A small image captioner, trained from scratch.
Model: 5.71M parameters, 40-pixel images, encoder arch mlp_mixer, encoder norm layernorm, encoder activation gelu, encoder patch size [4, 4], encoder layers 14, encoder width 160, decoder width 128, decoder layers 8, decoder norm layernorm, decoder activation swiglu.
Training: soap at rate 0.0019, 5800 steps.
Data: trained on made-up road signs on poles, 245000 training examples, 4.5 epochs.
Rows from block 7 of the image encoder, named by matrix and row number. Rows with one number belong to one neuron. Each number is 500 + 50 x the weight over its row's rms, rounded and kept within 0 to 999. All counts start at 0. Numbers have three digits each. After the name is the row's rms in percent of the matrix's.
# fc1: MLP up (encoder.blocks.7.mlp.fc1.weight, 640x160), inputs 80-159
# fc2: MLP down (encoder.blocks.7.mlp.fc2.weight, 160x640, transposed), outputs 80-159
fc1.102 102:505499417518524482411573408511533570437490480567496494604493558463438524486561445491556564489483466488450462441490403452532532505526387483513470494545467509473437493445479480507457446519485423511649500497373519573418408417429509471471467450
fc1.103 088:557494528489444535514497364522519488438471571460557413574551452408538429539474507562475488603533483503425528456533416513564509551550385523506421472529492466495440484457453516431541436513653470471482484523445447508465508526557414447456518497
fc1.104 099:527513465488473568469418449548547527409474522464516443517456538483403437474486429568517590460447514498469413500435477445406552482473563483533548487417446411466440497490442500480517499512522575417471496515468502514437488523382498545494537443
fc1.105 106:510496514516484452478530550549591474469590524489460519551478513507516431563548459562469532463440497559605504547577469492434400523572556467505545568514496533436508545473451484543491467569565490603515504508374488473443506525460471447550607385
fc1.106 118:491408519441444536454508479482543584474531456531495457521470496463382447498519459417387532409546523636473521580483541474455447436567508466465536552417525445450545498437506483498478562506406525480517495564493452490432449512435566535471477475
fc1.107 133:521436457524594465465475488520526517576390505523545491493486493492478486453523411583460480526450505495429569537546594513409520558525503596560454543540504450531532604424549476457534478589557449593496525496478494424517465483375441558475460526
fc1.108 080:486529478557485498445541429515532505404394493434506524441528481487545554453543470504477508413443495378529498471532429475445420472481463422441509502510457350568497524473527515585472574497498448477443488447462520430492427542413501456520605514
fc1.109 120:496480459568486530520621455481461424547446524575491483481530478425458473573498488513531468574431493438469468453523520511512489552553505570480459583403427516494487521453488585387481478531507480431595560579481540476497488560481533532538519470
fc1.110 094:475498499545535462492455502466462554394484500489551463571492444449505500515519433440454482445503467479567460526454575591479580452488499416495533593478557491527553549441584540504449553547545544527546496477593624474452519398419630479511404490
fc1.111 095:488488580508451541536513513454436471452479540467548533507505556521471502511452511507454501549638502487516526476443390526478467440511540404440452474411453492504530525393437484460475490475564478534396548528613479430569453542521449531447487504
fc1.112 107:536566436435527488501435482446488522462513481482502463472476499487405502447463420501578419462414403480385551516478405448449552461550497428468473468379476451457429410456471506513516470496529493445505461555554420516504548429396520506460477390
fc1.113 085:395527494533409475439593446493421452411514549482485502536396533498501600548464360519500444523520460533550470517489553472512466494523561546484517446398551490453583436564366528456498479547495499579522462537496542558486531506522543564459390561
fc1.114 102:511426607428526496527545488487473520397429582459449442499507490463505530540466461491500575504479470523464516427578557441378554443591508540527543522431515428427490498501461448475529520469469585451459436508501538501472463492460551530569524423
fc1.115 121:513506505438465476449534414507474530495541502496458634538436505454542375453580468535450462519559509548537443555501541374575492485573441477473491497462521514425537517482427529446467560520466510487476467527446496527459459427467573545521494488
fc1.116 078:493644462465509505489526454511470459447515544450458573481473478413539484473505516532553359449559539532525502498481519564519440555477443501495540569491526528486523523508558512498524373530537517480547442458521444537454507471549432474609556534
fc1.117 099:420506521465500488484480534434487525470483489515484479602584430544515441495449438451511419454529488464479454523443523455483481533514553468552546603443526440389502510516456501440553511475557490522484549504591573508508457571419480486557489474
fc1.118 102:506534536514622632466517548401428525452488521597568408499519453449406497514616554473535466471492547529532435580484474569489482483481466404467502514532532351505474514478524414520443589483494488454594448582586509479537505459468556493457543513
fc1.119 115:531554549412487452487489493479409431447519474498421475531424622442501494525549382473513459405511447482501526464513489595523612499536503368458505488446545500541500448594483490520425473495506559474485488490594567458521501460467499449480482403
fc1.120 118:464529532539386501470488400485402472492535486497499455505476554526556514474484536451419449452487547446509524481431488530499597492491477535447414503439499546537556509460475646410408467450530430505489511549434459486453501513436445473565615473
fc1.121 077:536455540517596504567463605429387498534508521543572456470557487500533528448556577551410566486551565498370478460506431497463508448474534498565512467461512486456527554457495425584451600466458439527493512531554508464528376442507561587486455444
fc1.122 081:452498417586481497491502490501537447504522470424491480473567549463466516476483480538437540432484562516416474576524438525491532406518416452473491434488674371499492465452526531495567543537529514543500402492403555513495510494502556554495546459
fc1.123 077:532486410426575469448532465516440507571549454401493519569543454443598566447491532491443463489423574440487538493502438535473446434521510576510511547455470445508490496435630510455545502469508472511492470469455492497474478463441418514497533540
fc1.124 115:463544502596517501486500454508492566505404487471544504433513501460534526492481455519471526464500543472450481543528447508497514535467452609456473518463484521548517593458531510393484460454511493530500525511337473411503470578469441499494552490
fc1.125 112:547485531386469464509575529374443565509510506530490534499489456424488470554501420461471470537556475551506533540515580486430445489480521484401466518408487468511447468424482478557487491505559539483492558488529561472534455538554508487452482499
fc1.126 116:443522520487505445505527516514518469510569439507418491473506578463537429488592422525502445471504429550481417455539561658411615458510431467502494515452577479625416462455514477430434504507601539442505507499506542504515536416512527426553524503
fc1.127 103:535566547482549546519582466534520481397548528480511513502367484535471487584346501441488524524577514456499521533532547561606516531529504495474537544504599530426477497518424444505472468586507522544475487520529479485566484504553470496528520465
fc1.128 092:573500455468596487445624455491528442443595462554506491469483536591542490530486455519488495515506396474448549526498487430536603470447552493477467436521515471461489514476444489552564501492646522510443452456450487532447520410545567575470456485
fc1.129 082:534455499485497458427432490455453472529567481481510529489439574554475506484490517487489427387593483556577514457414625462516488465515529491494577452505419494446476427572482537490433458477432511546471520568515562518504486505435459457499554482
fc1.130 101:498547547494509455528550447487497458434499561513517454453495486465475426482571383508521549450560448519515419562611499481406558493564470478536477553434521501464575551400509490387453534549500449550477425561327425483495580450445535487540586377
fc1.131 111:550434403430446476524482511505561475468536491467512486518535485555500554558489508533500531498484478470537564480516456542446431532559492476455551572522594544485506608431497498505554333531520492548510511496510478572420431425438542433502557438
fc1.132 090:455515463660483516490535523498446584443457478461457456548564534522584435509453493475475484486502600500506551537481550575533573395419427527513420436524518486550458597446467494434481525434518538550482483549412502542488425509397438522535564501
fc1.133 109:472504503491549450474542564485497510377539521472406444535458498507484424516427493517508440495460462489461504507525505600418394491499463453460525524527538485499476485397483527421480519524499530579596503556608483503396389461477523439427475483
fc1.134 106:527491509505585487534511436513453478508488486432429501511511502412563480433564537521493441501570626529425476445432471564402524497439532376433499544519537502448530465463529535495502516480529460441498489460534487445509464483455501486486524439
fc1.135 102:441502461598602501459439533470515510441538462530513528403577530377477526502443481559413483539440525513603554600531477518447508402519387526534504566551542465496561552484494574516533555532640526610524507577487529455514451550483546399542482476
fc1.136 107:444529452454353464465478556527494589524522391465510488548476477585568449509554454523469446519577482504598418521531463470535566465457458433504491558439554504537482512479454495489426473441595532468529473462563485519473540499495544447530461593
fc1.137 081:479503537528401501399515532468463519424442539469568458461442516291412451530510469451510511473436447485457408535513479481439491487479442399498500417497524453494481485478551474485430483465462555426592468468502461473497482571444499508494437469
fc1.138 096:516549518504398546439458450397544594417495545537527476528510507465524529495584478516426530462429489502508354554490440539495531461555443475458561465486525571469488491477522573533470531462513565414459446497487534499404465407502521446518542483
fc2.102 088:542549535510538443521553537509461458453497433476505543469513571459618515475509522503498451550555548549406482564616409482486559449546590477462478454443493489456493447464472501582526523452573544466410430516569499445538546491520507524521476529
fc2.103 093:459463559605528563415497552453378463526498455539515526507505507520494484505505503483537451555521554475551462609488611433485486416455563552471557514420471554503547412480561498636443515533452525503481591464477599474560516568474546534473512485
fc2.104 092:450476508444510442532596521483432430507526410467436453533451516437625502465454568494439410559506534587452512489553493545542528506538502470419446500535523579444522464451564557439492581478551537517465531574517572503524468441613473437479482485
fc2.105 110:542509532456492582564514495605527486544595401492517521474463513571501452451434453498520521498504493424438437498501526448577582372571484563583575485535515487459553543590528546383530463465532544507456497537592544407531427375523543483505477485
fc2.106 126:494474430573586474484535615486572493499470440515498516554490467477609430456569528549457551588467537516491499508500430516483553508413417562395570517502507531508474544501508504561530528500485537485512550503536450522497556498452473445544482540
fc2.107 113:482563430560506530529522502484436528499495448520480530463418499605598479444490510553446497550542499517467468563586442414438526467547550475498478491435477460482443521489483509530498489584562563473421563522507510485613517522506462522521485518
fc2.108 085:554442544464520498547487586563493584608518456525496538491478557424537509552383503479455530548565529565464545433489551475525531499535553560426518495578618591426459503507501504372495450485509513451532562511564409559491560424588498530552422493
fc2.109 099:558576425537499512489454496393466474490551429574485515526470545553569543460521491566425467528438491502526529501562507457533457535519519483494467441603512506536502444533513497601522585514458556426433559408527547405473471387491574471531466430
fc2.110 080:492544488397562486465600545487575544482557469489465479461523535508595527452472578583601482544493499499425482448550413514508519472552532524402485521476443495592464504503482479466560638440511496494503496575504448497566491490597446558519589493
fc2.111 104:543476512496514438446469470402529483544455393426510421559549554348576440460470470469506484481430532493441554550494566543573541613472567528441534523548495490421448420533508544473559532477466583469574449534568540475522470457638543525464558491
fc2.112 087:463397514514609458551605498515435482454523471554479539493476487479598442488492496483509502595457559491426510509585575549486505500547509416405561468545466563517507499487540571518595546553467480490476557483450542496580489436516503499530439480
fc2.113 102:573502553518582519535508551507578550551384509522536457553510463519535496482595616548463633502458552460446526549576475502589621538501507465486463534542408498577436516472575471522563582494516554426500520520495518487565472503488534462490622455
fc2.114 109:545527496494514461552525503568643507489529453524432510558422436453586418468500508551571549510444535624488558454613501447501533534531512479411530498518465552537493497529498627437444498501452488426473594491412517519530649497526522468424582482
fc2.115 106:506450479572520535456492585507538428573430420515504525474518450510556452486435484448475554525424484543519589484596516465434504452510487499431477475542407468520458531501500547511601494518468476527519612527472468516363537541521466390539483491
fc2.116 093:473370519555513501361506571511440565556480570548536562487487519455447515610437466381460612558527489393471633467522493399488607438509544528480452475500518525492483523474465507582528521499482479465512586533406508534564518478419484531437418543
fc2.117 088:470475503499595505550581445529596520534479474459465532426436572471512518506569522473546588509473498528500518510523449492472485458552585442526499549519532524475542515442501462590452506431473483411427433522430375540501475420621532513465619526
fc2.118 093:531518413463423424522585517551590469510504436320482483453467515524532527501398540525467542485556404547479565388468476516566516560513561512460507492524465555532591495510514569467465475465519564538494496462516415563438532514545455544469462498
fc2.119 126:493443458547512494493643590471316554572448515592465499551445527456503499455512476579487551499380497464452437490517530418562570509522481471385507511472461559536447453488463435538581562492601504433505519542526481421501480504522512486474392532
fc2.120 123:587478524540540492485593478581421497486511532516541511492478628495450416472529506485525458520463486476524517462566569475628449539523542446517527493457501438555497501440540428670520485485555512551562634434535475476487539530463436561504542475
fc2.121 097:490536496415447519465523469569618497463506433433459452496546499484433432503451489436594473483543475513530541487483510630522515559492479464498416567540484561543506494529478604328473517492524578545548469492514480485480563495614501453499547501
fc2.122 069:491467474475566513468508520590441439457447438504506493523455510487596574443585522506583436497558429576507468485511541558478439560494575442485446558523469498572491455531487576604459448547419500480476618498571499548528424506483463520426520549
fc2.123 097:519486597576468535533502524564574525473471471527526472443405532542446440544569467506515524579613344495481572507537564443532481611491511443489560559549559478534513533474476504538446439449489452514504463487530440536548532483506546478531505558
fc2.124 099:498557533526575502507461522488391474450521406523517485569487577507465441472496563512475540549475503514453506517569502464411386542415515430590455504480487442466434468521459520583444562433530519548563486483468494512616571480519497506513481477
fc2.125 131:551468533491510575541585522541538496548456433545537509531480466514567358506494451460509596599448510481474528502509477431534520460519553488504510481491516420454578652501473463507482537531494547556494485488479416519489456489430529580548407507
fc2.126 104:493447482531490503488552544435381534547532607599545554492466489466556489532478410470497490521452547486517508549518550361500518409584478392438492490485462490461447547520479440616545553507457465427497501503477464467448532531533546389499390503
fc2.127 091:395530491537466476538481454478473455507449487530481512620604627508498502446509478524408583503419494492493491487456565478531504488527457549412500504584478490548531385459471538532484552483480548385506506494500544506535461481519529550461532415
fc2.128 077:417483515456453450547525530510477488444488485492479557579521496487617445494482526512501514516559544524498447560575598528466581496559497451421497576491508460503512401523549681492439535587467531460538564510514498468593504485439450479493513463
fc2.129 104:459514551553508517553533574450471489524420498548474493577517497384556489538518433493516481529374567407459512533494448438534579519502512504494529499531589512496532552501432497558642493459595496423553448492533449462497473464560505489471432581
fc2.130 097:471434470532576485553477523530480419573513415449506535476455599522613438472490494537529560506503521544408471436516563533527505473596502553487555470539552431459512551535532556460485494527529529503565562558582606460532447409519576407535513458
fc2.131 106:441460551381444477520506440533569553507520528391550571405497576553457473440581472500473508516482504455463451519442578505510533449483493522464514514550525493451496469555481482454458446555502549508436491537495656409549501427520535536478455474
fc2.132 098:537495467529497559511450466518475449542511475542589511506516462471441476499501458574496569530471410553455498535484479420464359625561493503578573574455544420522509440580531582532469552532545422569573455461456374427525542480545553550503436485
fc2.133 091:399463475425486538505520490541457525423547526442519500450475485519562546433469537465431530580555436599548548526545459529546617518475497454395523481475535485514506448451525435406539454448467563494479574575487528499608546509543516566552489490
fc2.134 103:513553444423445548402501509577641563526533502499496545441486475522486522547547523468530461550553503487472486505506516507558458592535543543582477514511583507481478460454484570414550532536541615590575423508504464490548489487586453552471445465
fc2.135 086:566472590424489504555555473566513503534511489549558519533441553627545479530509450540546489533577420578428473526461486536512443562545638450558497484467472437451469448496524472460461415509460496437583515471561396440483523389511483579525479448
fc2.136 113:475442501465541515457528489398463470457487453591547475472521483379449452511511566470449481435542554452450496482452509455425498491577570519429516501476376494563534597536525461589549613558541454465511412476467513502420429482576489566507507455
fc2.137 081:509489449444578443494558541556525403502504429456435494506448496597597525435488565571499487502517494553519567429532439511586536544571515525412500546519463522497526462478522542445542522505531480490393603519581537535517466413480461440498531442
fc2.138 084:421430528541573448485535584572428561474525489503465452396468443559586504473425510441497510550584580532476509502605509489435546471531532417490504571511431499564510517513494535589536541506525460534503559544516486472473517485568485500549429548